Weights of a small contrastive audio-text model.
Model: 2.77M parameters, mfcc input, encoder arch crnn, encoder norm batchnorm, encoder activation relu6, encoder depths [1, 2, 1], encoder widths [96, 96, 96], text encoder width 128, text encoder layers 6, text encoder activation swiglu.
Training: soap at rate 0.0034, 1600 steps.
Data: trained on synthesised sound scenes: up to three everyday sounds over a background, 26041 training examples, 7.9 epochs.
Rows from block 2 of the audio encoder of a small contrastive audio-text model, named by matrix and row number. Each number is 128 + 24 x the weight over its row's rms, rounded and kept within 0 to 255. All counts start at 0.
After each channel's rows are labels from the 100 clips, of 14976, where the channel reaches its highest value: "strongest on" is what is common among them; "peak on" is the class under the peak. Only what is clearly more common there than usual is listed. The data: synthesised sound scenes: up to three everyday sounds over a background.
# conv: width-5 conv (encoder.blocks.2.conv.weight, 96x96x5, each kernel summed), inputs 0-95

conv.81 [ 98 115  98 184 173 131 131 142 128 142 153 119 112 107 141 102 111  89 129 133 151 164 136 161  97 116  61 127 134  84 134 123 101 101 136 146 156 154 123 115 142 102 125 154 132 124 126 155 140 147 184 130 116 168 113  99 150  89 133 117 129 125 128  80 127 139 117 117 169  93 109 141 146 100 119  86 116 180 130 125 161 128 103 123 108 128 118 143 133 101 124 110 181 140 126 130]
strongest on: background: none; siren; water drop
peak on: siren; water drop

conv.91 [165 114 137 114 109  99 143 127 148 149 126 131 139 153  98 141 156 115 130 180 173 148 102 149 146 120  98 132 143 139 152 112  86 134 118 160 149 156 131 114 142 169  97 167 126  94 156 110 166 117 117  92 138 134 150 134 115 112  96 120 138 186 109 123 126 154 132 116 117 146 126 153 182 156 142 124 121 134 134 146 110  70 151 132  77 136 165  80 122 129 122  85 122 133 156 123]
strongest on: laser zap; fly buzzing
peak on: laser zap; fly buzzing

conv.89 [121  95 160 143  76  97 152 159 153 122  97 125  97 147 135 129  88 141 113 128 169 128 115 127 154  93 136 146 103 131 107 123 177 153 106 150 161 132 142 104 151 145 124 137 181 109 105 100 120 135 156 125 124 130 161 120 123 107 140 141  96 107 158 101  85 161 114 126 163 118 116 127 117 148  87 105 143 158 134 138 154 127 120 164 120 135 158 130 153 164 106 114 175  73 159 132]
strongest on: laser zap; siren; first sound: laser zap
peak on: laser zap; siren

conv.10 [123  97 119 112 108 111 115 131 122 146 137 118 109 135 126 116 104 139 146 125 118 108 124 113 100 156 178 118 144 138 144 120 125 129 106 118 102 115 101 108 143 139 111 115 149 105 141 139  90 111 158 145 138 138 125 172 131  95 170 160 116 175 100  79 123 198  90 137 148 107 133 104 116 165 125 160 166  96  82 111 110 155 156 155 140 175 164 104 153 141 155 147 127 103  99 152]
strongest on: laser zap; first sound: laser zap; background: none
peak on: laser zap

conv.18 [139 152  67 158 114 116  96 145 117 117  67 157 129 135  88  97  88  94 152 124 110 157 131 116 109 145 155 171 121 120 136 162 132 120 135 123 155 191 106  73 153 131 105 101 110 147 144 137 143 150 130 135 116 139 147 133 147 124 134 109  87  85 104 158 171 124 138 106 121  96 165 129 133 133 108 135 136 115 144 156 134 121 168 131 134 125 127 142 157 137  76 136 149 128 112 118]
strongest on: siren; first sound: siren; meowing
peak on: siren

conv.20 [166 134  74  90 139 154 147 195 125 122 136 136 171 129 151 103 104 107 155 142 177 119 167 128 159 126 146 144  83 140 136 156 172 144 165 166 135 100 118 161 139 125  97 121 138 131 143 151 129 101 145 105 106 128 138 139 150 125 115 133  95 162 141 107 113 105 141 133 168 126 141 133  99 139 177 109 128 150 159 128 127 116  94 141 156 135 106 125 134 116 135 172  93 107 155 137]
strongest on: background: none; meowing; siren
peak on: meowing

conv.0 [139 170 124 127 145 159 121 172  99 105 148 144 106 163 131 176 172 127 111 119 142 119 122 121 112 152  93 113 118 141 117  94 152 111 106 155 155 125 144 126  97 139 102  86 162 127 175 123 145 108 115 165 155 115 128 130 135 172 137 157 162  99 106 144 166 138 149 123 103  88 130 106  78 112 123 130 121 165 149 103 100 114  88 118 109 142 142 109 160 101  96 121 152  91 127 109]
strongest on: background: none; laser zap
peak on: laser zap

conv.7 [158 118  95 129 147 121 151 125 151 149 138  97 109 114 106 145 138 123 159  93 132 155 115 161 157 105 114 160 124 151 163 140 127 142 125  99  98 112 139 180 152 114 128 133 134 129 112 159 145 165 134 123  92 106 194 171  57  98 121 133 129 133 105 109 123 119 145 119 129 103 154 128 121 164 100 132 134 154 135 151 170  91 103 122  88  98 138 133  97 126 108 123 172 153 148 106]
strongest on: siren
peak on: siren

conv.32 [144 114 130 126 175 137 136 204 129 122 128 140 115 110  80 112  97 139 136 182 139 147 171  93 121 133 140  89 137 110  91 120 163 119 116  94 142 139 144 136 119 167 189 129 135 160 115 113 111 160 104 148 134 116 148 154 145 112 158 135 108 146 136 116 145 145 113  89 126 105  99 164 127 176 128 115 149 141 119 137 164 105  87 133 138 156 112 133 118  96 132 152  94 138 142 118]
strongest on: siren
peak on: siren

conv.64 [169 134 104 160 169  99 106 133 123 152 170 130 118 112 120 136 116 143 130  92 119 144 138 170 138 149 136 173 133 135  87 108  98 116 125 134 211 153 128 112 157 138 163 155 126 107 157 157 108 123 130 173 145 136 132 177 104 102 144 149 112 135 130 110 109 171 138 127 144 110 167 116 136 139 161 116 134 152 117 175 158 152  96 100 127 138 114 119  99 171 122 135 118 124 127 143]
strongest on: background: none; hammering; siren
peak on: hammering